Weights of a small image classifier: moe top_k.
Rows from block 2 of a small image classifier, named by matrix and row number. Rows with one number belong to one neuron. Each number is 500 + 50 x the weight over its row's rms, rounded and kept within 0 to 999. All counts start at 0. Numbers have three digits each. After the name is the row's rms in percent of the matrix's.
After each neuron's rows are labels from the 100 images, of 14848, where the neuron reaches its highest value: "responds to" is what is common among them. Only what is clearly more common there than usual is listed. The data: views of escape-time and Newton fractals.
# fc1: MLP up (model.blocks.2.mlp.fc1.weight, 1920x320), inputs 0-106
# fc2: MLP down (model.blocks.2.mlp.fc2.weight, 320x1920, transposed), outputs 0-106

fc1.173 087:552579543530489507447460477485534439429562477480517452509491444491462412565532509532535493439420522482501573553480473425488497464460500570477552527470484433497538517495531454532422516597509461403430537448485435554469381551501499492568501475513528479491452449456626552495458490519532490484426523438544485457427428499498514
fc2.173 083:503514578503525442552553535584526537496469477514479466443478535593524491541576508483522529526513512419476440483515514506484504533440462579518508493462483552467499502495603456600487579506568468453497527483469482461546415458507460476492519549548586403479518588559501530395562464464565533504489461532621544611551530491514569
responds to: vivid

fc1.546 110:497504387495463454470458482525494534439474505467454491474453503506508416457493470553582448531504503598534558477406579533563390435430514467435419555515462554582434507473469540532450563509436445518540600459495388461442459589530418480444531454504494593437529437421480434477460543487503465504421441433447527388495432463547527
fc2.546 108:408554560457582508521518477481538461455572530447487464553452545570476475509565418397425468470461537412361528525461454446584557535520441441498524513556473511535453503564418505497501441602514576557387465570492504447558516506382479469544489496447552526480465493491514473491459496580394444486503529503579557444438555580533532
responds to: warm; Julia set

fc1.494 103:491436445461445468485513451599559424449451498432446521545519546479444490503484425533568414492463565525510484450511520541463481413434438550487403514444508442581513573434498525493497553441512461478514611428478481576496435559474490487409491462479455427497456546574555564559440536518576574501532521458436545504528364449486477
fc2.494 093:475548417510531535536523540455538545484443467421502471484560526528430511583475633488511589540498467442442442466465450509542507477565438513566494534534453528534516515571449448548445485498498500495491449551446578420466484422510541536460479519451510583437498418467447373480618541584416480524470450486467602543451519434560518
responds to: grey; pastel

fc1.421 102:544445506547446508489574467564542483480444473487492478565509507419459441473462401588630557428454526554496586446445562526582443457429468459376384499510514529531507565499427473488475576463531506540536508521559401473445491513553453548412504515456447608440504526466524556489480533470546541513456423504488551488489445479518534
fc2.421 105:492488450590573431478580479527533448477488534404430390525421483511493496473451482576524508489516474483449472472512424368431468506510509552444531488462495494457411514562428522518538458566521442488389420511501484422504510471519458472559389468471567492472458540478464447509557453571405537488531554560595546602488513459526529
responds to: grey; pastel; Mandelbrot set

fc1.11 103:469406377452513376473466506523452453471532517365502499485408460474451440544535531512505443542526533551467497538520470514443504530492436530462504475481492465548444535451532568499465452430424440494475552525546518511505478463443487488416467535576516411512498572522492523579537486475508539453558460544516528472542485427501560
fc2.11 112:469461574489488588499467508422455528482482503550530550490523505521515516392516450440515598523566557460551525500455461507504491550489565458502510427559485487529567459521510483520431522551562507489481421469503440468533443457512492529520520444389508555413527508437438553561496544520620517528524498503558503514426509516539481
responds to: vivid; dark

fc1.511 100:435437432480452384495497517558552496468458489481428553608394491426460531524492441496413465419409563518472485448459544431522453488509426554434496499486481498514471542493430546498515527445500461597487547427518475528511495542440491443431504492536430419503527524548476533582485514605519525492502519495402467453456431508527524
fc2.511 086:525412532463508517532468477541485459508524504553581491520516498601541443471588487475442391582526571465478521503475473503555489498424459406525480378517435529485502480503480560585499447504520484544572384541521451570481556488395494459544520528443508526518472435585507500515399471410565454458520552455552555550451482523511561
responds to: grey

fc1.26 113:531477435498420490465477463531506453410435514487436492508465531427419468446476409452564423453422527573444555508437552512484470439427487516449415492452491473530534559420484575560443521436480404530479587399492413518415439509467492486443544462502517514443493520505456544501407555565553492453478484424451602469512392505511494
fc2.26 093:518440479529461491480468599511495501518511485565452480483569533501498459526477505519485528532549434451480494505441406528505492424540543520459453521503463553530434486537390494503524491461476565531443419503398419498561490423486397467499395482459526518463458450476504445518483468604440467445564499456663541493388524399584471
responds to: vivid

fc1.212 122:525534441519404464483514486544487561447534532486398544597446490419484397486550435525543490430429566558504591388429572490550438486414465489430457537460495540593471532459456560483461547431479496533544552462548387501484522539565525489374471466455522504489527484434494493486466493517524518530458459470458479393466430558514456
fc2.212 094:459535498518566503548469439567593480532512577487590472478492553522595476532498529508491489521537432434415483470528504371532442542583414498585515562514358515575529462606449481493502601573457502499521432489459478433519539446465506404518501506470576477454449475441494427492547457558426543481475561523574519535476543539599536
responds to: earthy

fc1.101 104:416435464463434397481535478573519525452457494461473495511473521470507414482517432471542545521551536535478516419444580505529446408448454495375477549494445539542522545470461522474518531480464438613516598500545322561455414519444502541415497497529463585586504573468490477476496548535522624472501471562488560460402446497562549
fc2.101 103:385564468468629409567461514509455517586490535548598470469512519547621496498495510518459525532549422440455467489516472478447536459471473461612535493494445509552565480525527516518607501572487501484492404571503529390516535393493499528525472545488513506538516505530487465469509486517386488463494510538597494549485533502523544
responds to: grey

fc1.200 107:455432428492449439487531455546570502392462529431376491494487512453440500495508479422586469429489524512479505473474599525538421442431499516420484516478473492571468590424476559531416549492478411467504587425553437556459451517500466429492472507533501509416461502470486472506485534542508505481508545501437609455508407474551548
fc2.200 083:534534487499501479407465534491510407502462514526499463496453515498484454597503500502418458381425436433462522508505439499434564506507499574466455495515533457491403512408482485515524516453513536390353538527419510467447508455470579468491419552439465468528465524459502397544451576513500468417379465456554534424516529492615322
responds to: vivid

fc1.3 092:501545449484410468414541500579541489438451497470417510488410489447496485471469370484558411496476455599438525444461604465544425470467418496510480547493428453547453523409405588496450518565486478517501587461469457506481515494494445452472465408433459554507469490457583508479439479589497466482453498501489484446485489441533465
fc2.3 100:508465436450540558444524523536453448471553490498428452444370530547464515511587462472412396500402515419471436434486447489517553511514485534502402462533485491520400533523436495518459481498553523472453457520391558482533563450413492433479482529455590527448398463505494483522418517535463573454442525464551530497406475524471504
responds to: pastel

fc1.174 108:551544463533513477519538330553523504534512573403482497604443517467486467577450548456561502510420489582492495429518579501520474496470418477540554492488475538535477535491532563425516532529509439534512602563588416490433519532559574533463576461573558506401512557449497513435529447467544550476455514478415532408514415560489463
fc2.174 100:433436528514530528467535507535480437550418430443561502544456548579465517520518528463442447555574427488506513541442410490449633436569555556532482439555455539503517450474532568514499523449416602548504434541446544405517515509518470428606438494436570504477397508538517397529503534543411547513627558557576638540462558487488533
responds to: dark

fc1.671 101:452510496531463412520505486492527542488443457413453508532423454512486553467517499566543484517526545539436552403454484481513500489457465517498457444470467456572368492472523545463476591474562517517480573504575534561530556491480462456503463412570530417482563559468460514431510482493561537453566464594517512505521443453480555
fc2.671 094:503503464468411516456490483573482461461494598543497539484462498483449476502509494480558501468415549453526474509568510535465462520472496465537520507561529501591542561479554511481363421492514467460504460497526471498453485546450553523469488523537529493472508413522579517469466647451518484479465529476509463495485450571467434
responds to: vivid; dark

fc1.6 106:499549495525454499496491489554543521420500573449383601553486530381539495425468373509509498478465495570517551488422573527547408432442441511446460529382499511581509598454497581557448536531486436487491594477485445515451508534510423518475484427448453490477516460433515547521420514580554493530498514422391500464473408448496480
fc2.6 091:491485478571548500587482515513507466451538569520497511481426508501470473546607515443430445547463497512463473453481418431502522511575464494535503515509495567480476529566423559523480502449483549543426430541492460448587591425440500409459447535457543516437435518565472398457463480552380521440544538561557578539423548608623485
responds to: pastel

fc1.239 091:528569479519422558495491465574464463518576485539496457603430432433484535502487462520521470447431547528472559459532489390519486480545426539482441501421578507516475503536419454545365539581537501545463521484509496546471469535500521509473547442505466495479492462466541496546482428508463484521476474452486421463474460451490431
fc2.239 097:462580534516461497501488446548510494485483493462482510425486527560491528448432473429424500490517544468436446354441415427484478407535474578507442532444455498464502553508479524589453513466505489458382514390508473456540458461475426523578527484514578490488434498550478524470482504551534568519486509483488569516576442477541571
responds to: dark

fc1.251 110:479521480525430477548488498479488488502487546531468486482536580555544412478435528432575490487490421457462574479409581498510454442379529500479415505530495495593449588485516528470466534508422499489512555414475455423478411553530539487438510466472546576449456483439422471514472522545539499451439423461482573382515437517543470
fc2.251 115:543541625517467512520414489596573483466473619527476561539556558566490517475520523557531512476528503526538536546468465527527401538599460488491617531497457492540665544596434564473537547580502487489511485541565412513446564493483539572509531388453493499503517468463506538419507463566488519479521545476456557494489567573554507
responds to: warm; Julia set

fc1.449 098:582463527543474528436547532487443471512556507532464522550476466508524446457526491489545556501449534590504564468486566527517444489503509487382523471517477484571551478580427449511475481462504464580508564485574482530496445604515569564479553439490465542515496574417576555475450468513459512549491465460477512448423527548502455
fc2.449 104:544528472415522534541477512483527488533541502533469467455552474529538455488480490503458588543524442394507458486522476516535447496474492468537540471526484478504528555572511446593532518588515448469538549562504504429573564500499502606486454563535561458515494562479432504515514447479505531453530600572565491544560501478511541
responds to: grey; earthy

fc1.729 104:500496485490419461518463416590503495444481536393322551547460565453503544521491473475596483459420473549491531438518481497530471426448441511436481545408490439516418488439495537490456609475534488531498558435549443526386440534530433439431493445483494494457540552497518489554489452518603548518467467486431559433553502419541546
fc2.729 090:417469489389480533507535539528490494458481472510535494466517552594467437536458577496430511554472505472456492412538439425514592496463524475494418573439449500538480520559427526546408468517509558400412490485467495503559569390477543500459433470514384536480405467528543400574487540566412532411455548524500503471450479504570460
responds to: pastel; vivid

fc1.97 117:456479402454469504514519437477554520523457487548530559501498569496499382577427512412473481493438446437470529410451615508588508453486410451520404571473453487485505627513451524541434516454456422556417557471546415441367505511512506527389560480520538490421430488436508440455508556524524507562423397458474608375543395574531487
fc2.97 125:523494524570456462574444559549610541507509551564511554504517566548515507500492465604576526519481487556506513441392491441574444529507573472466446589464532590541489569523487543489517595451508529540532456528563442496512577511619529513452502510492551567513541506580518572459481501507506527534616565514457554535483394588642555
responds to: warm; tricorn

fc1.170 103:523446457492481443454477452592447464460472472422467508557483471422506444475540421486553464469404508516447544443466514415478431445506454566476466531456482452568477564414511510550487530456475442519448588405497474589416483521450491444530501400514485457456495547495585530515455454555537492505478474556431453482529327525477488
fc2.170 082:475465435531591532449558546445489537508480547490511512434506502495494562561527584486342438571534404436497489468513533459500537398454478564547505534536413477539472469595514528481562560479458553494535436479443485476543512454441532424542469469452528516428398562447535395458442485533432528436480537535471589565400525478578514
responds to: vivid

fc1.312 104:474419529514461490406441534503477502473417418503458500544504458513521489450448456534532505503546496469556554473441612511545452424465517448451409605540495497513517484509464483492580531518493464461561529505467422578474522556495449522514528528396534450561581469482578562590494463459561583523560521458442544502437502498482528
fc2.312 101:530444470563562434493538520549511483533554584516441433488544513596546438547464458500430485462570474456492473523446476444449400533482512529542527529506394499525461464510483462504529570527454518428555440490593496444468524575441491458584453508503492416493476528426618448544487445514470564480493604548570561550458560401488576
responds to: grey

fc1.292 107:542462480537384474489506463487493519441413580478458483566491492448489507565501438512622492498520480589505512456524586521535430449433439468451457447432501558643437564456526503507479552472501458527544501437541427485483476508579485506531474463512458507412461515467405479505476491595560501565450541525395478503554362465472527
fc2.292 101:476422387586535553481568487499523510475476563461521397496454518480531522561479515538481421516463444494485511483502482430460488518538552464476491483465506499541422491531398556470514499513465483518437401485474512459591544406502464407490443511415546563426386506481521406539495471550427528477567628503585514602408433483580560
responds to: earthy

fc1.455 120:523365460584480481545594543474539561478515509495413429501507517462490435538510490455563560485494523520433526509406640524573505547397535459388422504472525467533474537449550529539420604426535463551518553480454409534461399550556502460431515552508434520461565480475471511472501604493611461528431446477463574444477401520500531
fc2.455 130:560443562555514492546514596522554557513502500563524596551518537587532539573537555532465453570566530576626535559460448595496458519503612476487512521493510523517558478505593518525540540508496501527629433501540428496522535607556487472558546461531440543507492444544556522510479466566557513516574588441441526540546517545523532
responds to: warm

fc1.517 103:569457465558390429480531508522464560422544567514393493610452497396453485514549506557603417461465507588474556458510536502509416468495523465394448438454505480637433550531459641542398512530494488518519541403596461503518472491490518449520494449529521463496504488473523491583458465539548459491439524505485529476553412496481452
fc2.517 097:532440455525534531496541519557556467513503465421482419495447528497501491592488483562506434525455493457507487539531438476513496500547569395431506439524501537441435432542429597346533522516547534450479426517436523445489550480529478399469442499520509595507419582471510484525444484547526568458527570537593531515512539433573525
responds to: earthy; burning ship

fc1.322 095:504529389495523427479464478505466542564488471425423531522446487479406545549488585512513456521441518494515503457494511542446524428566465453550540450492510526563488446399447496490527556447450392422524499552540527584562528399512584485392440547615576501450382564488472500499521539488504569415577486543505480541481451507440499
fc2.322 105:535445485425416573524451544488455393433520688480481538473490479420442471521489472420516416468411519442500411458557482495474443495526435454444614520469533522584531562569502518473428471489491496521445511384623463518449468444476495505447518469565506510465452507480454504519413611553488492524463543463569513417490474517489506
responds to: dark; vivid

fc1.577 096:435458487506478473415579459597559510489467423461457433541510503454482499440565558566542496460551555496513515410483515424562494386477476553516471507483428522502452516462420481549460515573512458585527588463487494579433429548492521480485574441458531486509472464423634532516458521524477626518516517525394549476416428487560494
fc2.577 085:516505510515496502547464452477520445504500407510604510520568506560522521466478500417525440536527587449465449458533475516449468435476483502492498493517429531552601499516572331549507606538499543481481469428550427511475481476464436558536508520567483433492493462485513536541450530478539456480451556464473555504589501509544463
responds to: grey; pastel; Mandelbrot set

fc1.127 110:540375556460442418476599506558449519444458547478452503503455489462471520550557546459543507523551453466515528521557580528510543448509525470371596578515539544489513436489554470528466553436497521578531512533570360670466475544491495526480463555539491471565549563498571575494570508444575418586449545538475514550488525525480525
fc2.127 113:512311535522509557489488549496537513504557493527527517517545517544500471555488531405486477530563475466496481566557491503517486505521507489440477510462473455519448532517483421444506514527457499475583421532551461524493497595462536533555568481561432571545552520462529494654507459382494569510495557524631566479573560463556571
responds to: grey

fc1.721 114:505499471436486458510454464553481520485451408508474561625489521417546505492492455546436496494543548486496482511474588514594448541499426521457516594503428558450518489530526513539489490403529463636497456530509466570429557562465495589412488508459523437579571461453579521534551484560452634581557565519474486459474484535534519
fc2.721 108:568456495540504447517519463504442510454461492523461453559459487441507477553558470485487448487545477532519563488453580482539408571403456496457486490555451498541458500493522497534457637475470419477664455519550435566460564588507566547505471550518485439480529491432587488567475461517647522476485599448569521459513481476431552
responds to: grey

fc1.404 094:553392469524424365481538499529470558493468518397480565514468490544481552537493513496423505481529475553427565425485610575521469548411461523446453536457432578484430486508580516503486573402506527570497538512559373427420547519507481510496458451601528406522543524494537469448517434483611443553528472515445479437513423523531626
fc2.404 095:534448531442469555455468470525528449516544541573471453491456537474501487500559431383438497547581514427492485461433506529536419478435450473514561468455522399599442535518437438443459472446547554493518457487563532480566515518425497506538540441414491495455405462521525500505400544485536574433495581501593592520478522560501495
responds to: grey; tricorn

fc1.422 084:516496417471473479538558426539475484495467473456491524552443541488399574517428464371508485479438417495499551434493563447467513509500495551509463466373540450510469523476471480466379455439465471531535487467499477496454474474531478404448501537536542488402433530472588455588440520558462597550450559502427415448513320500572591
fc2.422 093:510478490484494544489500517546458412536484498481424492455515490466484515541433429532398456509512412446519442492450442525404588371512516482521466498470480468529478630522475581437525544515522542436502441486439520563502498468485476539562406510478522579553451400531548538542431536506505512475494595531559580496470443485496573
responds to: pastel

fc1.592 097:493414483447467490459539484548460519518460513416416514569434510434449414459511471377559430481459509494480527442538597484454477474401456508501445525537487423593466511390470646555476547453523490486497541435530524543543447539471533480466491458535439462497444572464525513478459494585505456521422502476375514470509416448505478
fc2.592 090:483484436514439522490462541521497481515491523478457417429538596488501509462406505536458537536504419425493475445463404446444473437565568539519505457504506534530411519552453527471508553463502537484491466473487508470526502407509513481514372486378503497438360452470506416441492567575501537447565535505503606522425492442553531
responds to: vivid

fc1.242 110:551383511523493442498513462566522537436527515452394487504464525451489503522466453553561538418490579553531551438501484492526427498487460538370447461440520499539513537537475495543533572464554427509504550465561443593467492547526567537446520495539416512465541538462537500559490521486498503529456517531480492450478438470493439
fc2.242 092:575367572491462556576535540493545518502535536484538522525552533571507480460539521514530518564581577426481509545503454484524490525442493439483558428524510553521568511547453515499511470603592509501479366491527453523459556447570463535544453509483517500545492527477550511545475376478539532532474574540593592514496529502592601
responds to: pastel

fc1.19 117:569551444496452464535562483532507540439517472480458476496523546534461381506429450478558573422502472480467585471452535573573440486407556440467452567499475530613417525533480508489416509551494468552514510482470420456465431578574498538383515479479555562464514529425415501480511550502546489521443393513493563328477507531527447
fc2.19 117:538525577548573491446461468581532511489542611503514525606579533505605485493527506542554514500543534511521495541507533503519424516535465487476591483519443459492578492588423590449619529556478483504505441540589409477488541499520551559494501459528493508460538523433478505464506451573484568436512569487448513472472515593534552
responds to: warm; Julia set

fc1.252 104:512444458461392479467528473453434462448563535490538600628503493478440530464529467508509434551544514554577598435463552502592517482549478464536463386438622516592483448424488600462422456488437506598530507555527533488514460470446419447503515454544509423428490500549503601513441487515501622566534500489471449519480360491495592
fc2.252 126:638518432460403531550509592450506529488588613550484557459567475474443479461369524552522560526434504460569470495462484508472510460527546515485471524445619526548538600511482443534383434493535449508439509413477519586535489488600543547428492504525531550485501477509478575428473552566522430542506419538484501532514388493515449
responds to: warm; tricorn

fc1.310 103:498435523549459465511523472508588488472440513386443475496508585483486467488481456504579529451550433527404463467527508451577469477507477596480464555471443438487503553519497453444570518529590452457493568470526432508491498500494529566459399461563493482494538465486450442488543534498487539537476389468468578456519520501551497
fc2.310 108:554554487534560553555476503558568436533482518468490540437500606464450553517505567547584481473481433457496447522565530457498471502602404522502582464497466547506516433516522348541433533594535484530545427521512513496473575570490515529542472505479492563507486484506525496467551548424491477491494467408437413544504554550468493
responds to: pastel

fc1.69 093:519467511390485472489494443580499476415513462411451599533410521476421429494513440462556380455444457552523540521487557542549519495493449475429485527522527507504427475476545557548490517514486475497446589494527429554398454600444507456481468468529434566536483544461479578505460511471628479544465414412443481374613492556514566
fc2.69 097:459461449486463512470460517638545464496521559503491468568451533387513459517561457519459420402414469535513451480503344436434575529473475554415557432554536489492477557479417547473528532454484554489467496481578488498471548396481530389475422434536524529446421474429503499540442503572422491455503588496546536430485523490504437
responds to: dark; vivid

fc1.132 096:455490431477477467491510467575531526460466547522479464513529572538591447500478459418489492496552487557455512433402544536559471511392519573416389519521409453569564617475545513497508593419473394470467535467475409505405467525495538527469445518500515467396540500492464468431446557451586473480451456514506577440484404490562552
fc2.132 106:532522590542472555673484594476542534458560522483508575501587567540526538452503491479471511575589460475515508472517447510587349528604522482497549534447436555551591503594450438514553569509421515553572458542540453458574520533563453519529581502484516485513553419508447453488534434522428483542541487456476526476476524525546546
responds to: warm

fc1.436 097:474481439468489419452516491627470494382488475491446471546451495340424492544483468489594404483398496547424507458434528471487441473485434517424470516416468512609495544430506514510463515510423410522474584460522487529520433463525419443481495475523425508451470552503591522561489527495527456501531447509450472493574398424466522
fc2.436 095:506433455498445490575479605474464531493463547473536518466467523473515551510451465520578492551462473427452471437409444473507433432579481449503486567465473557544538492557392525520529549426466479559487475416543406490530531448552495464409504497462524539470382531497468462501475565521435453510541583596588604527446437449523552
responds to: pastel

fc1.333 099:459365445537509471521573496537542533470431505466444488502456523506506479601522454475509503485504485498429560508432528544577507522425479536475474570485460515630404547480636497493428622486475492599443514493506423523433444546554449480437445482517509460452538486513452443464484506489589526533485479493487579427592409527485603
fc2.333 112:452540587568555525512513536469469567493542551487488492483440476501504516476495510500489491548604511602549504499483400469569469535529572523549607445499422496558495573494511425532598527554448500560589452570540477445502490535517431487580514463426498549470470499527468410455541516592461493505526502528510601558432514553497610
responds to: warm

fc1.349 107:476568389510573541465472349574528499438497554405515523483295533477415524451467508506453492446378551492365491479522487447528439496501393585492443387449464460610391542416553543542424569556550415469456549450475497518467555506483521476500473457529528515433524526482487570532477555552512474511529517528512465492490452433457493
fc2.349 111:509467500511524456560488583473470554555442659601521509416619495536612496534526511582535515564471498532540512522511460508513480515457520481514585543520451495479568488521496482517680521478527521501602539471541460488518515539630466541426508573476524441498457542582462475504473430558534465452521555560482449519504484489452505
responds to: vivid

fc1.276 097:524437579516431506428508500508549450464386493474467565595398493496490561492471440463468492453524507565525521550531615532460490489407477462437425555523509545469537472468510544440434497430488539505414555498579371573476456528486483530546606523464435437547464525484577528505441440435531575435402489446444509458468501540541505
fc2.276 100:527411422539488416459482512597477527476545559451420494521531520505463409530453481508530468448451504473480421435482442446427475514476476520470549597463484515550421535465405567572515564417494480422464478440611505429468503433591406468506376465530563554466457484418527430496486490550497561486466633577556542551492460384455497
responds to: earthy

fc1.692 107:539431503531471445437530368567473516429460538419364478498515502469439526431517512434566431518445528571431480442542521511572481519523466545426507447386510493602406583452375565536467583401488406531417573403531509563491486458486460378532477441527551412420476506495453593490454480498529511555453483524513485472489412412484552
fc2.692 092:564494518524482453539442561525484572472483540527487478516482530507494520422458515561531502424492554573451508518436497555480515540524527525424503577521524503476533525504532424514494489522527535545569503464530485499545557572634504519480444499358453503495576507634566530558487489571456460513533546462493508483475434530487444
responds to: vivid

fc1.572 095:534423532505411559479518464464496504410479523452512500552505475543512443550499479502633473592530543478485549456445625506573413504491498491469502501511534555566567455507537578439409495501526404594406548433565455548450450614453449516483561528481562604507520565421478537490511387486567507519446446510486452465468468491491552
fc2.572 107:516579462448541500496463443514524504482528597509492539441527444463496398489473522463530534510446482437498540529524427456489481479496467452501558537536559478471519587501476530485477448567586433549374423529506482597545506457479494540505485488515561542510496485487439584436464464530522541510479527547534497461488422555540473
responds to: earthy

fc1.738 096:526491497537401506441575425500460467451512538511450483580504489495493405508523511501543457455497448507531551383469641424537401438485556541383460555541552511552551523532380529526500489563505495472431534478541388451437455553464487542453491519508517490534532506367581443525447428540478500533475479415455447519494531501487493
fc2.738 101:513503442595536545471585432489513447476492538389528464528437516490485441610546509522448420563452521485518489514505421438519554570522490537492533446519472472482405504489479495472506461528494544509507376563537526426535530496486578385521489507541565523439363447474479454432484521470418525411483578444607514422537587503497533
responds to: pastel

fc1.55 103:528443527562504513496553490516489474525456500429497402530481496544485479482576505562584514534528603554435472535530553544536504528518562422492495542569493537515530463493549506454559556441596530492504517540432485582498471524490505471490429570494518421478607595506528600558514517421620547559589517533495499583523495462443557
fc2.55 125:534419454558519609521531511455528530591570423584594531623520485569554448542610572458500577521547534564518527522574489556550491585535546412540568484542530484425528378507478474384538450471529587539541413504484589594598528501548605452502580497555563549435510531500526516591471454437487555442534538521583456485560568538483528
responds to: grey; dark

fc1.332 114:585431525530405400428523504542558456488455501440412565564488531450446440533481450518533474480453553565530503436546583517538505439466468459359443580439486517558445468548454555520478602398538472526437518455604420550391470530512522524399470447555462474489574558467477573562435498482611464536500474472444531395504460487540457
fc2.332 108:395491536549513454462546487583530507451459512417451456548467501371459504502509466500506412417451418569389506515489551386550448529473438477385477480454494524549408522519429570399515569481426506580476503480539473451406507518470478442517442422487486565459494532477531415531507469563379629483467580535586561489440437554616562
responds to: grey; earthy

fc1.585 109:549495552433499484444515483603553467490552481451418494502449528462478456462589504497485387448431538551492450511460549557479436504447432526426479513487431467555481577424496539482468596407495488482412641525452435518428438508424522423517497483526454405427426541450535569580467520485589531498481486514428561499536424466482507
fc2.585 089:520560447515557544450514517435512414438563487408469481423450511390524487512528492473514449444438410445493428486538433459477480443551469540444485399552633566469450531462425497513525505474408481474459535509424520456433498428476532453499406486379464500478426525399404414450509560519411455492441492486456514465454494536508499
responds to: vivid

fc1.568 118:539488448506403464508497552513525507467439514474482493581529508489511380493478436497571528518500531522486550412468601501562475477470505480401473584543460547608447506529427476467500572495545481532535483467497404513427412588489473559399581469440513538529528506380453560427513525451612565498403428486485488461447509523521520
fc2.568 120:554419511545502489480546458508528493467526580524485520586496480518530410494569509526561519502474497494478621510517535485593446545480455472422570581521448568476512453556459547395535484551510511583449446506608422530477577573499490519513520519545539506518516541432561509470522407472472624499472542474544523499512479569530568
responds to: earthy

fc1.591 101:497447463558512427493533517515507465415407474507469524480487578455492392514523445450470474394401458564393557499451552476562499486459509519484415564409429516570451551450455565542414526497487461521444547451451426451467368535509511451399507499490506532428532542462507488562439591535548509526433548450410594472501418564501506
fc2.591 094:507537532512506443497507522493524472427523579450478504527485522489511570526450482481456465492519483534569441411481397468501364520532597517440498469493487535477560591467515574519435608483472466552514442542509387475511538550550504450476513435557555588448502489458502530467516523600467550506562546491485558492460431582613589
responds to: warm

fc1.149 094:546490450551461491452465450518508473494474497524484497555488539428458435436559460495587450516473549534441565474493571468488428519389437492486424453476498432541526515413572648580442540441511483446545593494445410527530464534553556425412507437450453517443444448428561534562405486559589498474499568506511482471511408492444420
fc2.149 104:426552548504557492517489468484494455533485516494559435463517480524539471477489464424452498539529408437442471404454439444525550477580527529545485457493525510537454494559422528486598454488466579538445405565421471447509526381395487445593428501348569537473449500457586442476506510563364595475537482536563534466382541603569491
responds to: vivid

fc1.628 102:582400398540466428468531483601495520444523489469404499500528459452511508504547447421534442463423544482463453489486563435453375484405444563465450544468474426496481519455500576495492567414517472412479594416487456518376489543449498462409535438486527447419440468480568547484456475529535554455500471462491514392518368455506446
fc2.628 097:421537476501557513457455542479564428517516518515462447472552521537452436503410532517494579491513472429530509562550443435487491441455495543541513531515481510558531528538474516508570467567487535402415439457383500370547461439464551514497392478406550567475465556452430347528466574501407512433522474551491529548449579445546510
responds to: vivid

fc1.462 113:497486485486437405396573442563547515454514487461447563576469528464465427460541471550555508479430486523554487433407542514501384447447498492417441491492465536562517529512458559486492541434490381499439591497483416505459447550481515544424495546490489514405502590406544528570460491491575594541486491524491532477450409477544544
fc2.462 084:527523493557554486497450509490543436514503498479492493376503522501612459570488529516452438477523421463511456456541472464458540504482463587490462467519455471418433536521472590591572513533477519501447483488410508473408437487472505424602515515313517444455496525449402429450472458517509438494434452389597459481485483514559407
responds to: earthy; grey

fc1.224 106:563480464508386423509519464534514495474495476502461496602480510571451438482452484514603530478510491486440572429470603496606440463458529504400424517582465521581443456548467483512489532513485526534456534514543447480473455496450513483428498552469504603518528519387463536501521518485495560497430438443539479461477555489554522
fc2.224 108:473433588600460556463549526525555442442466581429418480605480534557482453459548418577555495439531509551446603496467482447534520496562514453418477547463433557504451491575392523475574470542516533553421456537523472472521535487495434502553467489412559516508513531503536507467529469521447535493519519469499504519480549579527483
responds to: earthy; tricorn